Weights of a small contrastive audio-text model: text encoder num experts 8, 64.9 epochs.
Rows from block 5 of the audio encoder of a small contrastive audio-text model, named by matrix and row number. Rows with one number within an expert belong to one neuron, the router's apart. Each number is 128 + 32 x the weight over its row's rms, rounded and kept within 0 to 255. All counts start at 0. Numbers have three digits each.
Before each expert's rows are labels from the 100 clips, of 14848, where the router gives the expert most weight on average: "strongest on" is what is common among them. Only what is clearly more common there than usual is listed. The data: songs of 200 made-up bird species, synthesised, often over outdoor noise.
# router: router (encoder.blocks.5.mlp.router.weight, 8x256, trained with AdamW), inputs 128-255
# up: expert up (encoder.blocks.5.mlp.up, 8x64x256), inputs 128-255
# down: expert down (encoder.blocks.5.mlp.down, 8x256x64, transposed), outputs 128-255

# expert 6
strongest on: pitch: middle; first syllable: buzz; mains hum
router.6:094094126145147102104172115074128137173082069176123109130080123080098092125099113175068161147176149114107141110192122167137101134165140219105165111122168168110126161124067082116129089162152113143091139116130110103195130131104117104150150075140099170197093109126115139107130100139147109129139135130124129115117100104029135104133121135162164090106152143090178110092111123126116176178100
up.0:138147114145152099156113104107077004157164091164165117116116093107126113020095134122156155126121121096149116146128109163089154184176074140092113158125111121165143122149118124151159132155140143096123120119167099119114147148128112055133105105144162111085130132137102098082175158094167143115134115136128117154072106136083135134184148110180103189134094077088151153184132099082176121129094
down.0:165087116106116119159150084193111116083149125062080186119077095140139150138118113084086155124167167099054131116118082109079140165148168091150157136140109160183151107186105154136143088150107116130173106109099116131162086123168089135084122120157144143110164045118141170147093133100153108160150152088150135140181177118146120137115110079184131095072104149137109140170095132105068118129064
up.1:124179129110094144120095164101170131198124122099152103162084149136158136164135134088161166127140180106140120112092107117137166142064144124121068146124183133089111135163146143102122200163042155128098103171165206086146220120171145148145103159132170111113125126097133119096117197163151112122130174175122107161147161128088127176105203121102141145105147095133112110081110129120128111096093
down.1:156142149160121138104144127150099178133108118122148116188155099141093112117070150113136129145181115139086169068127124122123153145170133147115090141148071063151068091168140139105096108143146129061133116125140127149122159127147089103091168080180120137128115142182175164196159093092148048132146182130118184155105132137140118108125133074101115147069171115137107054166175128120130209113079
up.2:146181177163092112111167166185150156136124142201169112098101179080138172130090147113114122135150127209121158159148120092118116128106134094124110129078157115125117141088097159146118141126091184123153181140103127120105142129113120151153145122131156149157102095070116162127184081131196159090139140115158170147121163081131117073156109180124114123115109167158121141164099111085120123161131
down.2:140129091118136120140156077071145129135131115150203111096185111142098126121150111125144161098110154159134104153107128120160176123103076142098189095137131094127130176157162136092097098077132097154034129125120106155134152117150101122166074135138125127145136081179080113134134067123137119229123095172125145159110098151185142158139105111098173085216119205170076158145105185131143160145117
up.3:100101132121114070212109089181109145074117078072133183109145164107129130106180085102128111107122133166136135110149162163193168121120152101122151123125090149134091215122128158155133142085132183100103143101085052130117113097116113112083166118140163130107108162052149053093087172107092136117154080222115146097139133167056135130111178123165094119158172099113108105146109116131090157079104
down.3:123122115129104147096135096142128150114099117110135142093126147161162141130106080107121133120060119181156162190158111102180156106115123156158155114165119215131159128139124126154170129184123102177066161114134129146166138158084198120116165183056140094175133118141098166155075133125139098148162158136142125163133186137088122068098110104127171088075089129148094045119119111115105133099123
up.4:080146118086111061162141147092168147118109153142122146111200147124171150105076133162113139152066125108111151138096130079118072155118162097113131115124183151080113147053109163103125122130181120077139141179105098130097158123121091142078131147151124114134070140123125126160086085128061114141085169146152123110191141134164079120138147093115149201152092148107183142094159087123108133104150
down.4:077167121129104131090134150109076144149127119134142134124100142105162112153180061098139166139139138101170123127142173100120160074160121131134082116089149157139170113094046129153149114162114139143121148115162108140130101164141131097152130155104143137120146094106172127156120149090105150143166107127073213111114115071192172172072154202121123158134139114100143028111101144094130110141177
up.5:080157085136112100117072152134078126104157112101096121176143151147115137164135099121121144100125194124115111172127141127140130160104119146145076098084150110090118189134105154131081133079110100129135179121125175128123109172137115090129124165175141071166106091170147116080149120135052147130106129102109104133173159084166149102099117158120102154158149115137116079091130133118134085102171
down.5:116122144177157146140162147091103102173135147150176141133121146091099128109100132115112163150154106071142164142169107173135208173119161122163133139175143162175101135126111133068135143152072179132058143162136186138178156114138152072101136094103161175106173173136135141128153108036151116187159155137056118164066142115117124106129157156153124126152135115121161075135126148135137157150142
up.6:124161106163124089120129186147137120177185108131153184126097088138117067095140093155132142136129093135143135143123138186162144147185096148144139104180034121116118146203110116082134115114122126131100124087051123110128121149133152095124161139155080152121130139145075183072154124158134126112143101149135097158130106142143096110055119150125171105199125152111113117157079110117135098160103
down.6:153132208137116130117104141098174139145200176143128111142159128104129183157058151137145089114164157104110108134108134134156075145133176200144119153159135131162111100129130178076109131114143156163159102133175137168124146185206150131188156146143071162158114155143119122103127145128146146080119158111130064099139158169124216137107106129041147111066145134071148158180157143084100161103048
up.7:105155113077123161165111146186223168192150115153165087116103096150133159161122163132123083140091099197127120144118095167184122104136093104123059121135132140054075162130128094154132147118136106111093189156104060185142072078105136086157154111143128103088142128153098129148159105136127212100127185096181124117173141094171149151115122192175170128129144163131122125126175116120122117117160
down.7:189091123112134152134128147174121147121170088128123086111115156186124191145160137109084165065100168151055145106173146177158103079140164068149111103146135183121106093141128159133144088141123090098164151079138148115123097100110085116118155116115082106112157128115173158132120155129087128144133149185183142140147154109139143140151095162113041132157101107167130213165085129116120138121123
up.8:168191149130115156070151119177171167143133145118153109173124071090128083122077130155133113183103173076079134138117095105082131145107101143158070151107173127114104110074156090150153090120102113131100150206105085157088140084110174129158139118149193076171153181126150120126188089197099105099169101148166118157101166195101132176101136121143157165108148208176156103124120095168113118093135
down.8:163158124127117143115092145123173106072101133054168115133174109169145121155138168152060102093156156127127166133096087094150160105099159131096102089080068016096179150174072137096125122074132121144139094155087150182102112156142150101128134191126101123109146192131130142101142134153153180136114183048112120103083117133140115098147144041140128158165131148164117187145087089153151141099084
up.9:117137134134089108063080118144095126140110091108088125091113136101128098124167169112150122097149156152148127076126125209137115103192089105097057147101163158086065137168153116072087136118125169059139059099125114196183182145126134154101167166109164125176091148173154104173144112167126149102149151198103156069155081154127110141094074113115111135146136111078083129169128041164117180146148
down.9:096076105194060150062106126146113163152134140119120099200125082143114076156138097075059152162096128125177101192169089099126189086081101144143101085116145121112130118155068120130172144098138134107119120149138116075144069071143153132123131102150118169149126099042148095083098093156101148130161113076146140123113101153129117147107123099101115152130161141163144075139085155142180140115126
up.10:096170080153090163119088135081137140103127138146117108094152145129110081108152137186120090116115161105131097159176175135112145129129129118126133071088176128138105154120111142110107154153196158107100107112094134141143096136129167089145145166089159149097123092145117137063165158116150120156096178134112117176131148140179105163188126129113188113096138125106026177110143186160134132185212
down.10:108103104139118168125141101125117174133136155163142162205156082157148083171098133134088141155117111146077112125104136128104141135116201166114086086177129118116104129096163118128142099112138121053119169136169101109133195139133107190160122128150140121115143101140125150167184094193118137164197156121146122182138118126111129176161083139121117158111129095190121118132195176125086106146098
up.11:117079105047082112119087128120055101093113176166130129128155114095163194122136120174123167157047136112148149135111150106163106099170167103152128095148109115186078056137190138157104064121169200110137116172068114187030138095145150077153104109157109177175108129121173116088076106091149136136122167093065135135124126189097174134168154112110158096142145118112084130132139184114115114137114
down.11:125164143128173118132116144077145110126203116146095148100093101160102139101042001129123126105171147118116157144102125138159118109183125143104148139203102053142075108129123122168186148188109093152135124126147094112131119090152170143101118099095117108088100127079083158081172154127129149113113222088060105117114169157102108070156096136129105192097117162084174147109135132066158072156168

# expert 5
strongest on: rain; first syllable: downsweep; thin (high-pass); white noise
router.5:164093115152185106092160098135123161121127092099107094167173134159129072117071188087145179070163122146101116158064081129121131184090141063071105055088130085171122085103184124088159077123090155133169101112139104166149123176129105142081081132106121130107153112121136167178163159103161095104146169122076129113089165175145142092110101107074079078082073098125155157154141090140165159151122
up.0:122108105106121099174108103141118114121141097177117145115103123102189118159030092102136170138103122132206161171159129126078135052092167101125154138133131090115128144105095128180179140139175181092051133143134129084173118097132173100113099130112118143109142104106130161142203116158140119140132102183195164126130158121099117142119107129100128156100126140141155130122149127190149185066148
down.0:114136102164098138139118114075078106155141128188099101154086096165117124121159099082134162122177134110108156122123141098148165119078137118139195121094104122129106108176104043111184117136093108085085100125146138114169125104158080129085157153090132093160101113101130127163100100154105206149159170081100115163120177089170047129154174110070127110115098106099156162177138106148114082117079
up.1:192099158112177189143131140113149156123147067132094104165213111112113133129194112122127137150130184115120117190137096105137156079124119131167112148149096093103132137179148149153152137117172059045119135127092114113137179095159108106133109127185063145139130113109131120138115105152116164152137118117201137094144121079135158136185097126115124138084110128107089164070117150060194103120094
down.1:115136131102160132122143169147148187115097105118136170149120056170103091129156077124089173138135115019120105137163119104146068139117118135168120146105159125082100137102159108115129122139146131126130136132140180195095115084195141126118194136124112070129152127117153116091046113062198093075146137152082096074134077105106102105141118123133149153094136125116118140077165163128135173133147
up.2:175161103069163131228111127104139105122139145149127048091125128135133122166115122151205129129135140095132087167087084089142113115128090142150096102120111103126084143118147172144145147107149150053076109214140120136131113089095102086101097146153098173157081132226141128088135136136167125091206136077143159129114122117119116162131123172127157152110170132115138121110207143099121191136093
down.2:099148128188112084118096148144123174062106098115131102124154170195130123128148255059121062077113173100160139117123137129164139134194163109121118112125164077105179111158092152164101193147119083143106149118128157106185132103110142159180162141151128163158149104129183144182109126140095163131099121165156108122137128123120088160075065127091115114142139164158105136143115117203130167083160
up.3:182159161118148141121200131130169127148144108095098130125112119080156115145101181156146151114126164125108168131090123142113096099178151139113167111138084095140084140155204173118137151106139073122163110150135091081160139132138172173068109124145137066093152110160127121153058172115128158101128115114138139152109123141139124103095198114099110135142127176083138112078090099183143142202081
down.3:109114157166134145193145125147117177163185135090147096057090148160149121125161098168109136091156127129087085093132137110178092172128092159093106106137094124155100168123181124152093097116165107180149133123155155099098146147132133147104123129089096102088123067116092168107098143132131157147143120150125118156142190085126114112118106115097123156120090100073153157095099109132114157116127
up.4:089174165192112135151157148130176167127150094109107114152153120116106136181110118148069080178132115085159077090116128166133115171180117155098165127140179124069066093139095113094147095172080147118157099112134059172124126151151102130117131089099146135116158132066115127108128082223077103117156161130138108113056155090123113115122164109145144120142088171124188145120120121146080092091113
down.4:118080087074093142137144116113069112186134131108115189134136149199078160097138095178116144130131103076131143168112144120185151118110074130089063108086112152135128113117089151118164117186111117175183073154104124115072115105076145170128087162163135183168156139133146129141132155120042141111077090123062096033073111116119106082140125077138145091124133137117126147125120043133048145141152
up.5:075166114115097085101073118137108108168155166089101155150153165100141153119162125148126117097192125168088151152148158129133093139119169145148139152099088104083132163086095139053071151123105120124169053134181129134131144113127159121061141109127190126147124110123090083109155119123123116126064128091132162206167125123148152106108142102167137129111142076149139123188138135135173114158128
down.5:158145156113101169133150151105119107119177103111148174133148117082099108167016090150080137148130098155137142153075106155067087167159157136115135100134127152124095166094161108067168144121112097061113163136123088138083110066088064168095154116159133086097156159162138084148183096156116105183096118136129138150097104141109218091089160093143170083165152087136164085094179092094133123169122
up.6:173153185242161104121140074169063160074174100131066125129065156097154114174171187140173111122102143137089114117058131160110089087098095133169168130112063112095106143158120175128099126097095163115112127105139121112164130099098097154134136148125078106150148094177131099100115091141156115121090097158129085166138150150119148179149108125112086127105180116112070121129158143171138181161113
down.6:099100172132203146104127121119083126120133126147168085055152214139165078098118117150143084130097136083122122118142070146046151162113137133094102130095087127133101112100188049139121161140175099132196133180174146104113197105167090142137139147134108074131168104125112154116150123111119136136167144125161171114172148167110190104138118086131119138125130123146112147085144133124107116127188
up.7:113137122042231240109130132112148117164116096118126095115219152101111163159148155128145116115126092079099109100128126133112069153115103119196139134162117106148134167093163155097168152169166097180147147133123083109156143088133176109116134095120155123085136124134153148160061155129090175120092107065095060136116153109176079134108156113117111133133148132159100117069197123103147107057085
down.7:100117128154130112176118156099124164154117140160134096172101123175119111114125141074110087093162099118045114154174106089153126166205128093037161154145094187114099126170129111190075111111132145115107139137128079145079129104112134128075161133196081133142119170144106112092154101118215124111102143073144042158103117136191139087077153093073109115091111141106133092162097112157104114129134
up.8:182190145105111178120155118092103098078120098125086124163152147075127112145076093117103100138135121113128127102159153160161082109128054098134074095161113137144101162114121157162219128106098123182070136117168164108107172102162131062134148059160144146101096114072047147118174150086180072061130162113118140130097174129079058131142115179152124166117099158124186160138098143175127142161134
down.8:082145114121077147140122090183149167134121171105135094224142098104091046114138100149134121127128151072084148136090101096117138135163136158068117118108135174083177148083125106105110147155112155162157089128101120084177079141077134123090111133157185153176189149136186151126132153126154164152092143074126099156125090118112142171104187123161107140108123096084053081119080063077145133196139
up.9:122088084134106156176152050084104160177167084184158139076110109132089163092079117116090085082169145108133092110126038140117174145122148137167092104100106139057106125067086085163147133127102153132107144117147131170179124103113075141126143132087147111090114087127081101077126139122096144102108128108137156123094153119169152113130175169080135173079126121138130163175105174091158150117154
down.9:063136128161160105128151125104124140115100167144149101166179131136137131130221137154154163129078143156092090080159102096136133131169075120159123187150127152136174180140121116140095162125110144180140150205154163103154098129117120130194161183210127168138140107146186144121118165076143132159168082140119035122146119105109140104155121112083092173061172192118077146115111072112113098114097
up.10:181127113106173087132091098106201112178140112058125154111068095171144185101175119106083129160183164102094106148155140150144128159133110147116153115160129112118111045116110112150069131094113120134079142173099149136152110151162134186111107139083122125148104141137117134099212119112114135128146125145157105132148135079163203099125132134138112141165128166123136135124140125165100175158148
down.10:137156079140139166132097035067125209164176138119144138135116133143083113200095112126128151104182126123136113156117087150132127168085071127110130148150145121184114090123113108142139108115126157090093144151184167122180127108181155162162122113115090152193129117132103130156163094131138159120118139159151133115145062090177075144115161144090087151108120089148099174147097135125114091134109
up.11:183161125141155147168053108093092168166116184100129119104107135143184112122063044085178114124181151149103119116137140134150095175140150097131127066126151140151093117146118135114108109092148164138160108106156130130138149112107113102123117106133125173111135140140111200126114149131105133169177134139194106097124139130168142110086174118157127139135122121098124144151127143149078176147125
down.11:192162215114105109137096129149103088100165166109182170119118114077228088066128156129098189161128121129166137105143134125095133121122114108207138136110098145158102146130107107088102082090148105110085150077159095159121167141128108149166075104138114080185096120112116117120125114068124102090094076095139125174112137084095141129174123099135148117109109122106077156129162109177146107083123

# expert 4
strongest on: steady whistle; first syllable: steady whistle; high song
router.4:099129102181109101150125131161131181109126138167104142083134129181054134101190097128141136048150113153148176176091155119157133119084090094128094160192113148083137150090145123187134072144126177134129141134115117136169093120122123144116121160115134124180121121103127122140073150122085160156123166199156095109155163104147158158097109134134191107086111162100150171113142137192076162078134
up.0:123110128187178148095135131117129069098099139123169173125144073195086142067100144135077108160189127103127164133097110071178081136164112088111143126161093112132173125148154133115169131188212115126192087134116137187177176128174059101057118139130094103146109096116143118129118141178144141109146104151126159134126131108194137122106135089093127118172137117097103159167154163090057094133077
down.0:143107168134164112146101088098144093118091138082129168173155152204149162139150125135184093091093161108088158061103102184109138055065116043127129162114126132129114152138119108173153159089097104151111143112149120102165184083087125150144133136085160143124142150091066083184135067138122179115114149153181134140124173136140110132145118172118148105104078122137121151130128135119192130093105
up.1:147103117167117164050073077115136139143125097109121129182128145126107125112142138069152113092170127152087096153099125110114087083067128075128129138134151179129093180158180140182102134123134100155163138115073187187117077065142081143111121101163157147086155088139139042093104106163141150126137132137134109162140089139116071106122163129113072073162148131138081178141204143168120125138116
down.1:134169150141162116132109069119081107141140111104200091121111108101141082077131158081134122105070140137163151105175130120195135169190084122116096080134171113154114111145120068135132094134169092120140173154138128160211150090106091106175089072147148162106132067178111113153120142188136207122127128129188115142163178104124114175064167101097107137115106125168079128112169179090146145104114
up.2:120118125111078162157118147091118159097152136145153092172143132136115130152179165169134143195170061165128146164074105124121048169103107120091060141160132148066101158166161081174175139091157202089094114131164159154114154132129115193126141161013179140124105135140064150184187111106130131155149135139089115138156154175138115067108171124095143159079101112055113097122125107169102080095115
down.2:144135183095181090176158085119126114167130116122123160100140100142090133153165139156112131099104092085135166132150123170210079075034145075156124169095110134070130137124092112115143132088101106138133107130170107093115110115116123090098121083143179107110179116058184157150136128084156154157168151164092092157096088087127195169129114135141131167109065193115112126164166119146166188135139
up.3:098055083192180085098106092129075172093174101130104109184105148084104054084105126085167186156133140171126106190121148112130111145150126151141137099133193148112121141106143088109105112129096137157177090038066107151168108096143141159056103093114077143110167067108115091146064170110117084230143185149126159132130143104150173107137172154138147129096100163165073200173131132067153133125066
down.3:151124096082114172057148117126164194101110125104156100142126144138170119067156118091165146100170144150107175099134122114135155115066180077070128175140113161163120105207170111161160158177122125161066113139119140097118156101154125120135129074138145117171167185114139202166175058136152167211113130172106096132151197146110119101137145155099144155082148139060110166113081167093075056082135
up.4:172138091142148123096097136130096182113136121092067107140126086130114108113190099112098157182117106095073197078177146121134136151134140146150155155138134128097133141183158108171133114133130151114113072142170137105093082137170153141155102144171137153109092125108140165173104126139162128122093072119114150134145148218147127129105089188108135121155150165096099158161114090169094128108099
down.4:142120157178135085139170144085114116075123184119159091117114172183059132166122157083045074103144096116166119149203112122118131139092166079137143082074131142135121150122194115110150185170124117146115135112136099094128156150111149127092149061119156092136132170134158096090185108195144119141155126125147090128147140168136146218125173107137175162122087138099165124108136098158124127159102
up.5:092158069155142068138120142152152039182122144162119104117120129133084117162191206067118120082182081113110138109165180089102127115117161147147121133114099142140132144112112100133106122106081099125169154156129102149120146102137130105156182062162110155214074100153146068083160163105141092077093127139149177055130175160111105119143120087125094101199165128111123194128180137130175144137167
down.5:174163099149102144150154190180136147146177130132101160137113140133092091076142131089155145103143169169122109113129123149148128058128184071152115097137139075103079136136128085140100114178126100116159130157152129186098109112168159154170158140149120149158147140169068110080149082066093127164048103119118155144133031144190086115134149122141090118133053174072158052081136087101123150134125
up.6:121070159150117070133123145105145090182155106113136108111104190065090173132158146127126147111108153106111126095151095099125147162168160145131087141083153149161163128111179157108125134151118068110122112207089107084113162096139166068149126097118104158119137116184145148151112146146135164093161154128102117159138162141123126060123121102138109132090209123127187126097190152145069095123124
down.6:152180133094148084098154139117115172128164159126108074161187099138090105153109076163120170114158131099093110137136116167117091129169158166148148090200074168141150139106142113121062101091122109159120146160087158106122098168127158170156117092082101082171161144184153169133096107159116119077138166103113143162110096175126152061103141123142084145163104126115124214113126121096129195172196
up.7:155140142128070139129134078094146142161175109087061141171147149169110068061115115193146130101086168120076122155089133088139074157112082088155122120145186152137108060078125157108136187068161111174143139180119128119090089073087145095092103082125102129111135082068092126114149108119115102110125135156121173092167168128112117209122155117162071106142170175107043090063107120162129114137144
down.7:154091112103119126096141123079079179086119091122170094178108181129154121124113138149205141117163133134129121168052181148103152105154067144114087123117132148128148135102049153083141164141066126144136153084068169196144095145093116142179170141095117153067143161113169096161131138148126091149156070075092130107140155145136114136113117123107135132100091115105140041147152112168118122131117
up.8:111161107112118114198138087197140166147143192173106075130099186199098102127125127121159131156100208156136137141151105132072140070155162099117163137122168179108168102145174087162061137115138172149165135146094153105125156088091132080105112145144086136149115105160132093073136139174163187109136120121156138175143164142134143078138112128068117123128180112115124129117111131132085058096132
down.8:166152160088195156113184143053139087155133117159151177067132068136081101112182103135098170075145147152143097123141103134110090142137105069109128084115161087167126117115111143110019091176155104173141092160180122136156128154119134119151168142101108187102098037127124112127155128159135175141105136150120134116107052146135090082173079129179141129143116084148126055192152123066121118115176
up.9:150159118106110128081147098179129138113148170091155149100109152142115096115089130101130166128097126106124119134115179142149125075195153134129097181124080189160169167125120106125156142175176150161140165078119092159166119110097182080090184133122148165115114136134082141102150134170136178116090095104154094116105095098127143090055198147108150135185123072100113174114125160134126101081102
down.9:038109152110122093118123169154159139119162087163056121110097097196152150121130129134154158128060133131083142103112152236129116187117083096124128155094100121074132100143084061234174129074113133119163126173140101102079125097099117116155135161110158086130134133095108166110069099132207117093102101156104133160143119165182111168158091148167084120158105164131130073166127126154102090160095
up.10:086131217127174104105160086130133158136128068129154171141079130115103190111093125166146105149139133131096124116126088122183062127129119121098132177100150181097142116130127105120123113160175087084187076147093109110092130124106100145174091041179125097053123068149145113153095093091105113076153162118157137110121145113196121089151073140104150137124096121130140104104205139165130124139147
down.10:148143119128154100124142087184083139181111078069158120105134115129137135150166166154165118092133150178111139109102149091145137167160074130173154213156090093096120148081144093155107141074121121164065129100145203128121129102101162118125118167129133091158075109126162142103168188158137204069147133131099035232191091164099218127129176099070079078131194152085145122107127125120114089137124
up.11:148087158128163190107134135149140138140074117119152152083138145123152080148145169127159099141220139170149069101076152188060128145132132144171109114087097125107157121089101211115150129182104090129154109150120086140137178109094124156147111153085074137170179151118095098110158137158063124148160167093132114177186164116154165139107107099138158077058153123087101128094062107156138128135117
down.11:084143114121101103177096097172167120162116147150139094118150144126145163162124084089140144151112154111131160056079064117109102098130066158108135169099099119094099160136138096161142072164123119211158170112129166149207082070107124127135123198197118127126034172130141131130174150041093156117142110117140112154160213139124105079135140147146181134133111094097195121126161156086168139144088

# expert 0
strongest on: text has "over"; rain; stream
router.0:129116058084094135190120108155155178111091181188177115124137142149090144139127121080142116127135130174185057196190110129129151113154122115126108146117176088118086159074115185096146081116132091072145120174139178107106135136158126116115116181111098063130153116146134117140152140136127159169119143170082165140140111159122114138067111135080158125179154110138127125087130104098139083133171
up.0:120097099142117153102120093138129123108170126134139156094228130104178126142114161134187115158146203089109080119130075134155156129105082148105141100117145127109140146125122094139078191059165103141098129165115039137133081085188129087079096071159137123106143118160157176120157123092144165166112170147153120102074135140119130188150098173133217090105108176160134170073123176164161104109214
down.0:106155163116106140111124133128114144130157107138166110127156155094130138137084133120108120084140102137153141115104078087201152097144121169119142144089181113112156145149124132113127154109170158130073127145156077084144126140086133133107146097095109191082101182104192137100139167108135118059191129169105127181127117117162115119151091161092105154191113153211157094147209154104082059118050
up.1:194080108076072141078167185140140124118146102176093120120073149143137126131138164155147110159135179062097157086118139135116100128166062141113152133176171082138092123126181172121063156105108075179135152165138112089182175134150103153173081083097143130115133126123122084120138084100114096104172110134110198105149203074139112112104160147100033107128128142080084119171101065102128084103121
down.1:147133083107109095137086105130195091107165093120070172137149134125080126106141131161105164089150131163180185127082163132129179132094109111171158160104112134180133169110134133115164037110104160119087102171118100156162139170167178101111116137126123122149151130160059074123135137128149073082163130090109115152089185140103114131105128098143100150138158125167090140113150123102124094108130
up.2:141156150139092088120139076071137171154087079138165139108129099117112102161170091119095096150097150113123138123113090121162121100135120209120173135076094195168164099152169139182112118136129181088125178102075111189153131126119128131130160134157138170136137116161119134141090099164192163131129047133160148116091113093118096137103153148110157136149132098140106162094119113169109106169125
down.2:152155124122175118098140135112153175132171129147117178102114109111136090135144121109158142081114146202099137167165141114072139135146169173158122140139095100130162155154063131206153107106119071130164129168138105084134062131145142105124099160136110157154154111105152152117179147197135088117172198113138153178080112080103146153115096110103193125110176061120089154146164113127099112101120
up.3:135120122093111119165122120134054104190149140213058117106163118109142123075129131189129127051071192149086147141092079093127121159224155073118143142130147133126175137139100089138087078120118056177190173144117199176093117116062130125073134111137144169151112109109172097138162108166091084115120189149129171099113140139119169090145135206151147164060104177104147088163085128128115131126144
down.3:149175129080109091113104108166107130126138143122218154195134125120153099077164111136146093116141118091099123161124105161114164181119144111154151103103134108140067169081110072152142094195118121154172136041137129103102132141183137140121137157086084077141175141051161210173129118121153131084122150099141105141077081113134111124168117082156133132123129052116125107072054051186163122097096
up.4:173117119113122129129048111125165116174124085098089116145133159140093022092152109152164135086124122080113143117107162144152166126162102117097147128156150144096093137155172186145084144116099131163161146121124101126196087111163127105102147115156142119102128159111112109146104154117130127155049118174120147170140181129144145155102144152114103093129125142136180050095120166094151127142060
down.4:119149127126117158146147127143141174112118119036142117119154134159179162141196128099137123023165122111058124133158114151089168133168085108122126108145130119157129156154142112159075120139136115115157157110137086110122165079131082188117124118122157130136085111128115079120169122113084197131189093108147080198140154135193100104118169126036191153147168160146159150048137139163111158121116
up.5:134091088121145120157169132094136087142144096075141092157160126105092102081160131150109083149149132085124167091147137183132142157149094151082136151093128112163128151106125132083145153160139062139097129123148150169119169099134114200111099076156160087078152149064107165194134188197157132108114109124148127163131128094142159140158147128059132157138128151146160124190172142123099165161154
down.5:103120157113094105131170102100104099133150144171169156121118186054164109146119064216146136157152102088143106174092112168093115160152122120126123117121148142121111125160062181166154102144169088047107071085121154148133100139098177101109158057129126121137192197087066101136094113105167117208168130108140155113110151145095126154102142105106106154117159153099136078104097105150120185117150
up.6:105081139171138116080117111071169122138103153107147140107140119150094091094087162143131105112109118094122134101157160075107130147111106167128131100133089115146165144169127107127111146164164042150155131173131143139116094137155095116125182122150150171143139137169141109132090167125110144108120132210096137151090142110133112114147120184115169213135135120150136129097138121204127103097099
down.6:079191122124154098126133153117111134125110124186174086122133107140139162173087142152143061165133122118102133128096111088075179120163135099138139103142152083146091194124134107083128124156137096179144103091157102096140050152151158147128175162138154089119137095051165121133134117132131090133103129122159147093164091130205158087136157197151142103103150069115171125137110155144128082130133
up.7:091132114150154131146108089080150146134147178136128124139126173176116118163073132118119113141108111088125125109160150128167129158176157087115173137124183090119135117124129129111058153126140151135076157161099080124121076081117125119131182034143144167114153092142143146161222159172159121037158183110179079138105161090127123147112129206122107108121145177193115154132183152137123141167155
down.7:129141173098071160176140123107092098109095127149143121129184090072132142163123126150115156141159165128154093153154091139167127111099135123165140198101127190136156121124140090162125153184093177071142119212159149120084085124147135103137176101122125165123091075114056161114074105044122104146147142113060185163096086139170187121124164170197123183122154124116088161074147130106076164138136
up.8:169109126171157112135152115141194120163131079142168033098153060160092129124158156195164104124092124115118103166115075079174162138093148134096082166118105024157162142142119108198139121148114163175103166111118165175153116107145092169057173122134105116066120092180121098082169113108160088148138094092150134105126098184122142135177143102084175105129165136180154102127126164100145075124116
down.8:175140136134121166156167082153125156049100136162121151117100129108090115173105124106134134136146116125142146121138103096133165145148126152164138156084168222136124109065045156161155147124139121134121115105161122243176115061132151124075142132092125138077160109148098117163163124143132130114140124150172091158086120146124113104121150123078175141093082117113067129083160137122148122098153
up.9:142114130073113090146120104134147122184117121167159120131114145189116083129201065144132138142102146111109127130068168154175130107140104133098145045052087155137119093077132097134111109046115148172087132161125115166105103080176110141072159142140116159130152146137141129074144144113189174124117153080131115137149161151145115127174121089144121114093080159117142130166168125185146125104193
down.9:094162126134174132156093216127077148150139184099112043092130135119127098092136146138109144103112176125158154158133173112107189152169123054121136079187145124116131183157202117115106087162112163116104127162127106136169098136115128139125131190153137132106154144154106140165122098144117197166094126125156096127122165058084102144103172111145117144148124101061089175124135147155098148142113
up.10:121142128115169138119124069137096120125182134109163076065124159161119142122115138155135138126154104146119122114178143127157139115123096141079054133081131167155171138103125063168117107153112142125125167168087122150125125112115092130124148116109091222129132104175137141102120117114150145124139110179140154088144214120162128100215147087163104160093159070060172119155109061095129131175141
down.10:155144077124135092120160157152128137119152163109153111135142155122140120123122151156087183110165098138118101108109120092071108164098110108106072155090101158139101130105109085101110075072109093081092097150125101102128162100144091117130070090153098077129162101133085116068112043121107141100148131145182152117147104158070053201112118105121180123129139126168087068120118155125119121120163
up.11:165152141150124109134137105144155104150114136136169171106130156087105100134149140158195092149148137131137097165187122143083066063085152082104063070165122125148121112099101101153171082089084096109153109142176079147120098143190132097127088140096142179152108127142135120112094176163153104131140108154095107141145126150144063154084150142198116128181092172076125098084131142140094080148090
down.11:085096152114110105154084105110144174106100116079108120113099148162135063175147094137086152136149092151146157104088114125106185184111111206190184079133124138163174128106098168149153180157085090164096166088167120181152130094091125127109095173113094092134085034141147116133162133125149214093169085122105170140107067124130129109111123138135146101104161085143117150125138165137178092113139